{"dataset": "renderings of 100 made-up gadgets, each built of a few solids, in any pose", "translate": 0.12, "blocks_per_level": 1, "targets": "nearness", "lr": 0.0016, "eps": 1e-08, "grad_clip": 3.0, "lr_schedule": "linear", "weight_decay": 0.2}
Rows from block 4, named by matrix and row number. Each number is 128 + 24 x the weight over its row's rms, rounded and kept within 0 to 255. All counts start at 0. After the name is the row's rms in percent of the matrix's.
# conv: 3x3 conv (model.mid.1.conv.weight, 256x256x3x3), inputs 96-107, a 3x3 kernel for each
conv.116 098 [151 117 103 144 141  99 115 144 124 160 132 121  99 117 106 105 139 116 123 116 109 121 123 115 148 128 180 111 127 151 118 113 124 144 120 116 119 106 134 138 116 143 129 103 122 158  89 114 139  75 113 130 123 122 144 135 130 120 121 112 120 136 127 132 141 117 134 108 140  61  68 109 134  90 137 141 156 127 140 117 177 104 129 154 133 109 104 123 145 111 163 121 125 188 122 110 112 150 105 149  96 179 171 183 113 112 112 157]
conv.117 107 [138 144 100 146 133  68 135 130 152 161 155 120 158 147  83 110 185 124 138 145 144 108 134 164 111 114 132 102 108 106 158 153 126 138 115 140 132 112  81 130  76 189 113 157  72 180 127 138  36 116 148 137  98 149 140 141 117 116 105 126 133 107 124 137 137 132 155 103 149  65 113 173 157 129 131 115 166 108 120 102  82 130 125 132 137  72 108 146 158 125 129 120 106 156 138  71  96 122 126 121 107 140 148 162 144 102 146  95]
conv.118 103 [123 180 149  92 147 132 145 152 102 119 111 117 156 192 111 140 104 113 135 133 136 118 145 111 171 137 161 153  91 129 146  86 116 129 136 153 126 111 164 127  90 137 146 185  69 128 130 115 136 158 141 109 157 127 118 181 138 118 113 132 142 115 124 129 133 130 112 166 120 125 109 127 133 105 118  89 112 180 123 121 132 139 102 140 183 154 118  93 111 143 120 132 129  87 113 117 107 130 124 147 147  84 113 128 104 171  78 104]
conv.119 090 [174 155  78 153 173 123  98  98 124 126 123  93 111 138 156 127 157 145 128  81 133 150 129 137 138 109 120 123 125 141 116 136 122 110 127 156 134 147 126 118 118 136 123 128 113 120 121 148 154 162 171 119 109 140 122 121 151 137 140 121 115 115 150 145 169 110 140 146 182 106 120 127 132 148 101 124 115 103  97 137 121 124 184  57 108 130  89 105  94 112 120 176 131 144 156 102  98  97 139 130 151 126 127 131  70 156 161 120]
conv.120 091 [123 128 141 119 157 123 136 122 114 186 154 112 139 173 101 101 127 103 133 141 161 153 102 108 131 173  92  96 111 110 104 104 121 121  98 139 139 144 128 147 133  99 121 155 121 116 159 133 123 132 153 136 119 128  90 124  85 129 113 172 107 153 175 104 128  93 144 105 148 101 148 144 136 152 132 102 103 115 143  94 110 140  86 130 104 117 100 111 123 131 129 131 119 103 128 116 129  68 133 112 167 111 141 138  88  88 141 127]
conv.121 100 [112  97 100 140 122 152 148 106 115 102  92 136 119 120  93 173  94 142  99 153 139 130  90 142 126 159 126  94 102 127 139 116 116 122 139 154 125  91 128 128 112 178 117 147 112 135 105 118 141 101  77 128 172 145 126 115 132 123 100 151 109  64  70 131 154 144 125 125 148 104 119 120 140 121  90 168 129 153 115 181 110 124  99 154 138  95 115 207 146 160 127 184 142 147 148 141  88 104  98 131 159 173 142 114 137 126 139 107]
conv.122 105 [156 129 146 110 165 180 135 124 110 113 138 140  81 169 130 128 168 136 154 103 116 172  92 163  98 116  97 110 103  97 114  91 136  84 101 115 139 125 136 126 150 130 134 122 111 124 137 148 104 129 126 128 117 116 121 127  94  99 117 110 105 110  72 164 201 157 115 120 185 121  82 143 142 145  99  83 145  87 107 115 104 126 111 103 123 148 115 147 140 131 136 115 150 114 121 146 104 119 154  99 151  91 113 169 169 107 100 147]
conv.123 100 [132 123 180 115  83 162 144  93 108 115 119 126 103 130 117 116 138 149 131 159 107 114 121  85 149 117 134 144 135 125 102 137 139 135  77 172 162 118 145 108 152 124 109 179  58 125 123 120  91 167 103 122 132 151  99 120 131 119 156  63 134 137 102 146 105 135 124 133 146 121 139 105 146 135 124 135 133 147 134 153 135 152 127 119 119 145 105 123 173 121 141 112 125  98 164 125 146 196 163 119 145 116 147 118 139 104 148 104]
conv.124 100 [155 137 129 115 140  87  97 107 126 109 116 107 177 117 133 151 157 145 124 137 122 139 100 155 140 119  35  91 121 115 109 135 167 154 171 116 122 117 126 142  99 147 123 102 180  69  76 127 138 160 126  58 131 110 137 138 122 135  85 164 110 113 122 158  82  88 130 119 157 127 147 132 136 110 150 154 115 170 128 162  86 112 171 150 173  56 122 108 100 126 129  91 147 121  82 169 134 156 134 120 117  88 156 135 155 121 154 135]
conv.125 094 [123 117 150 135 163 149 164 140 121 107  98 141 108 129 120 100 126 147 109 115 127 129 126 105 112 153 104 101  75 129 132 147 127 114 122 119 123 139 143 128 153  84 125 177  66 157 160 137 199 155 125  82 176 137 124 156 154 136 147 140 173 141  91 109 141 152 147 109 121 174 140 135 139 138  96 149 141 122 127 119 162 145 108 149  86 187 126 136 209 118 109 152 129 122 131 146 139 160 152 109 115 117 155 152 134 133 151 153]
conv.126 104 [129 129  88 132 118 139 107 141 119 141 109 111 164 127 137 140 108 145 101 128 149 123 123 157 135 141 137 148 131 139 105 120 131 130 106 146 118 127 104 137 129  91  99 155 126 176 116  99  47 116 118 159 113  96 113 133 134 114 171 132 132  90 149 104 103 148 144 146 121  81 105 129 142 130 117 140 171 117 114 138 122 127 156 128 104  84 124 144 124 136 118 124 126 146 141  99 118 133 124 117 100  93 100 146 128 120 158 129]
conv.127 101 [148 170 132 119 110 121 127 121 128 141 142 132  91 135 138  61 124 107 113 117 143 132 133 188 112  99 122  86 105 109  66 130 121 122 120 137 155 118 136 133 162 115 136  92  65  95 135 122 114 114 109 135  94 145 114 171  85 127  85 130 141 129 111  96 126 126 132 110 126 131 127 103 108 146 150 150 152 109 105 148  82 118 146 107  95 111 131 156 119 127 133 117 132 114 124 105 148  97 133 158 160 136 123 119 116 167 133  94]
conv.128 102 [128 126 136 117 124  97 130 125 125 195 131 108 131 155 108 121  72 105 161 117 157 120 112 111 154 162 135 161 118 143 181 142 170 204 156 121 144 165 129 146 147  96 151 109 107 107 139 104 161 142  99 117 148 108  99 134 107 188 143  69 106 149 128 119 122 125 112 140 118 131  99 129 121 131 149 110 138 157 112 139 142 140  97  93 113  78  93 116 167 127 122 118 118 135 146  93 119 117  83  88 101 117 163 136 109 111 112  89]
conv.129 098 [145 125 136 129 122 147 115 165 140 135 129 130 174 159 134 125 163 118 116 139 132 120 122 133 119 113  98 136 168  99 109  73 121 147 131 106 104  99  89  99 129  75 135 150 114 133 157  94 116 113 117 106 118 119  99 116 144 112  88 133 119 149  80 129 120 119 106 101 142 130 109 130 139 118 152  96 216  92 113 112 151 104 152 124 124 127 113 143 157 114 149 168 126 127 116 101 146  99 138 129 147 141 145 155  70 123 131 111]
conv.130 108 [138 112  88 118 130 137 127 180 108 140 149 124 148  93 135 136 106 125 129 112 151 123 118 131 139 124  76 115 106 120 181  80 115 124 139 148 136 131 153  92 207  86 140 120 139  52 107 104 144 180 112 122 120 126 141 171 138 100 127 136 109 109  97 143 114  87 135 120 124 136 150 129 119 130  97 113 131 142 111  95 166 111  51 163  92 151 109  88 129 109 138 156 117 115  99 108 158 104  90 130 140 150 148 173  66 151 141 150]
conv.131 095 [144 113 116 145 181 154 131 143 155 157 127 110 188 182 117 145 146 120 131 119 153  99 136  73 111 113  87 150 131 126 132 127 132 120 106 120 147 159 131 130 130  82 114 128  70  99 146 118 128  98 150 108 141 141 107 116 109 103  94 139 143 118  85 122 108 132 122 142  97  78  82 145 160  92 115 147 124 149 112 153  92 134 114 131 138  71 125 141 143 144 105 113  79 140 164 163 135 140 104 110 117 109 156 120  90 103 145 105]
conv.132 094 [159 127 143 143 143 168 168  98 160 126 148 121 126  80 127 110 176 127 107 135 144 116 108  98 122 110 107 140 108 141 137 128 132  87 110  97 126 134 121 128 148 147 154 138  87 148 154 107 115 193 136  94 146 142 107 124 112 142 179  77 124 169  87 155 126  93 101  98 135 102 120 172 142 143 177 111 124 125 113  95 115 138 139 114 112 164 117 128 123 140 114 127 120 124 148 134 117 119 111 100  99 141 110 100 185 118 165 118]
conv.133 099 [122 110 110 189 171  98  79 143 146  92 147 142 139 170 149  79 124 125 127 139 131 120 119 124 140 101 142 129 128 154 129 138 168 174  94 134 129 144 134 134 136 126 126 172 139 116 140 160 180 131 138 112 127 139  91 170 125  99 104 131 107 123 125 111 104 107 123 151 102 100 113 121 127  92 157 127 144 168  85 137 118 109 100 111 137 107  87 126  89 164 119 139 130 154 100 102 113 157 111 141 113  99 124 127 110  86 121 137]
conv.134 096 [136 130 149 130 167 145 169 144 132 163 146 118 123 132 128 133 164 105 144 119 131 133 132 114 144 142 134 122  99 135 135 116 128  99 118 143 131 125 132 113 170 128 157 105 146 140 161 106 100 122 131 175  69 108 135 135 105 128 155 141 135 121 111 126  86 138  99 122  90  88 111 141 118 112 150 102 131 164 115 143 110 172 144  97  93 174  97  78  81  97 124 100 138 157 128 126 112 113 145 159 106 147 139 164 143 109 148 153]
conv.135 104 [113 127 151 121 138 153 155 131  93 127 148  88 139 105 134 125 108 147 112 135 107 143  85 125 144 155 125  86 129 127 106 114 123 135 131 149 121 106 135 116 101 133 132 148 161 102 154 123 142 166 120 124 136 123 128 114 134 113 135 124 125 187 173 122 103 110 140 128 126 188  54 130 129 131 126 107 153 137 140 193  96 116 118 133 105 139 148 149 112 109 141 115 113 142 114 139 171 140 109 132 142 140 107 119 105 119  87 155]
conv.136 100 [171 118 111 120 179 123 138 164 143 175  83 130 133 147 169 164 140 141 127 135 111 119 121 126 127 138  65 130 142 130 151 122 112 125  74 138 118 114 129 127 118 108 143 214  80 133 132 118 122 137 107 117 140 147 121 113 119 140 159 125 104 131 178 158 132 135 128  96  91 101 100  86 124 136 135 148 110 138 144 108 143 136 146 102  68 149 143 101 126 115 121 133 157 119 128 101 121 111  68 128 133  83 131 113 119 124 152 120]
conv.137 094 [145 128 122 131 167 150 149 117  98 139 139  94 147 125 121 155 102 106 122 131 130 160 156 108  76 180 123 120 101  91 168 131 103 137 118 153 131 116 143 154 140 127 165 152 152 128 117 128 163 168 116 133 144 137 122 134 149 112 144 114 124 135 147 125 106 102 128 103 149 136 132 132 119 113 124 139 149  94 171 152 118 140 121 128 138 129 148 127 177 126 166 159 138 126 124 157 128 116 145 136 123 156 155  99  83 124 170 144]
conv.138 096 [125 150 129 143 139 103 104 142 143 103 131 125 146 168 110 129 126 135 158 112 134 107 105  98 123 106 129  98 110 155  87  99 141 150 131 127 123 135 110 122 164 125 132 133 189 127 108 112 101 120 136 167 132 127 113 118 158 135 162 101 147 142  89 124 133 101 130 151 131 101  82 118 107 125 122 159 140 162 106  71  97  99 127  96 133 151 112 181 103 127 121 123 138 154 190 129 111 140 108 128 133 142 125 142 169 175 121 109]
conv.139 107 [131 106 101 119 129 134  97 139 145 150 115 119 123 117 122 114 132 127 143 135 122 122 118  98 116 147 107 120 143 132 107 132  86  97 108 131 151 127 135 126 120 120 163 142 124 187 149 146 107 142 124 131 127 110 116 121 118 153  97 102 118 104  70 105  90  92 158 111 115  93 160 141 139 134 165 146  91 120 120 115 130 134 121 125 130 113  94 125 138 132 135 124 140 143 173 124  81 183 169 126 158 110 111 156 143 114 190 131]
conv.140 104 [141 143 163 150 109 145 103 136 139 131 150 148 163  97 143 154 100 124 108 137 163 122 177  87 133 115 107 158 125 139 144  96 134 116 151 131 143 110 130 143 138 102 135 137 142 166  73 127 158 103 125 116 148 124 114 152  76 123 162 123 113 112 162 119 140 103 102 111 110 129 128 117 125 120 120 100 105  82 124 166 146 161 162 142 108 162  88  94 131 129 105 118 131 147 162 161 123 117 120 123 133 126 124 141 120 130 132 128]
conv.141 101 [104 126 140 149 114 136  96 115  54 114 149 129 143 124 140 174 109 151 147 141 144 130 120 144 141 151  89 137 140  98 131 114 112 110 138 121 128 121 135 138 127  98 131  95 113 122 183 143 125 137 140  66  77 114 130 123 143  89  84 119 131 150 135 151 145 111 116 132  97 127  76 133 165 114 154 162 107 179 140  81 106 124 154 116  95 109 160 186 108 124 131 125 100 152 136 134 105 147  94 147 155 132 138 122  68 167 131 117]
conv.142 102 [136 169 162 130 154 160 134 155 145 149 108 120 110 148 128 133 127 140 133 118 123 119 136 123 107 145 104 134 152 129  93 116 141  98 122 142 119 153 144 126 163 112 140 115 119 160 127 129 209 135 131 148 122 136 131 124 121 105 196 118 132 143 109 106 109 105 129 164 119  86 119 123 115 135 139 119 142 120  84 186 129 117 150 136 129 129  96 138 118 127 146 117 125 120 132 146  99 133 148 158 125 128 138 125 125 129 146 128]
conv.143 096 [129 139 135 122 131 127 141 181 117 139 143 137 123 143 113 132 120 106 108 140 146 125 177 104 144 103 133 125 149 154 147 133 115 130 127 142 133 144 119 152 146 105 142 120 136 124 162 111 121 131 133 159 117 129 105 133 129  82 126 146 113 148 149 110 138 148 172 108 173 130  67 125 110 151 141 147  86 111  79 138 105  93  90 160 108 126 175 138 153 134 123 110 119 130 126 103 153 157 116 125 103 146 138 202  81 119 143 119]
conv.144 094 [159 112 117 138 163 107 120 119 138 120 141 141 125 106  96 176 128 128 116 167 135 113 182 150 120 147 105 145  90 106  75 135 110 121 106 118 135 141 138 130 140  87 143 140 118 151  97 124 157 136 150 147 173 122 144 134  99 113 128  97 156 133 124  99 117 138 139 127 100 139 114 104 121 142 100 132 107 118 162 101 117  91  91 132 134 122  92 122 134 133 122 167 107 136 130  83 128 121 123 137 111 126 142 110 137 135 111 123]
conv.145 100 [134 116 154 128 142 134  90 118 121 118 143  87 150  98  93 170 101 128 140 111 107 124 106  93 103 131 133  97  87 122 127 130 148 123 113 115 124 117 143 141 101 146 165 119 189 134  93 140 169 169 106 100 148 120  96 162 163 169 141 169 115 115 104 140 114  97 124 128 144 135 122 118 135 150  92 119  71 103 137 124 162 164 171 120 111 121 191 116 106 147 128 145 113 101 137 108 100 110 134 148 143  91 127 121 122 131 116 129]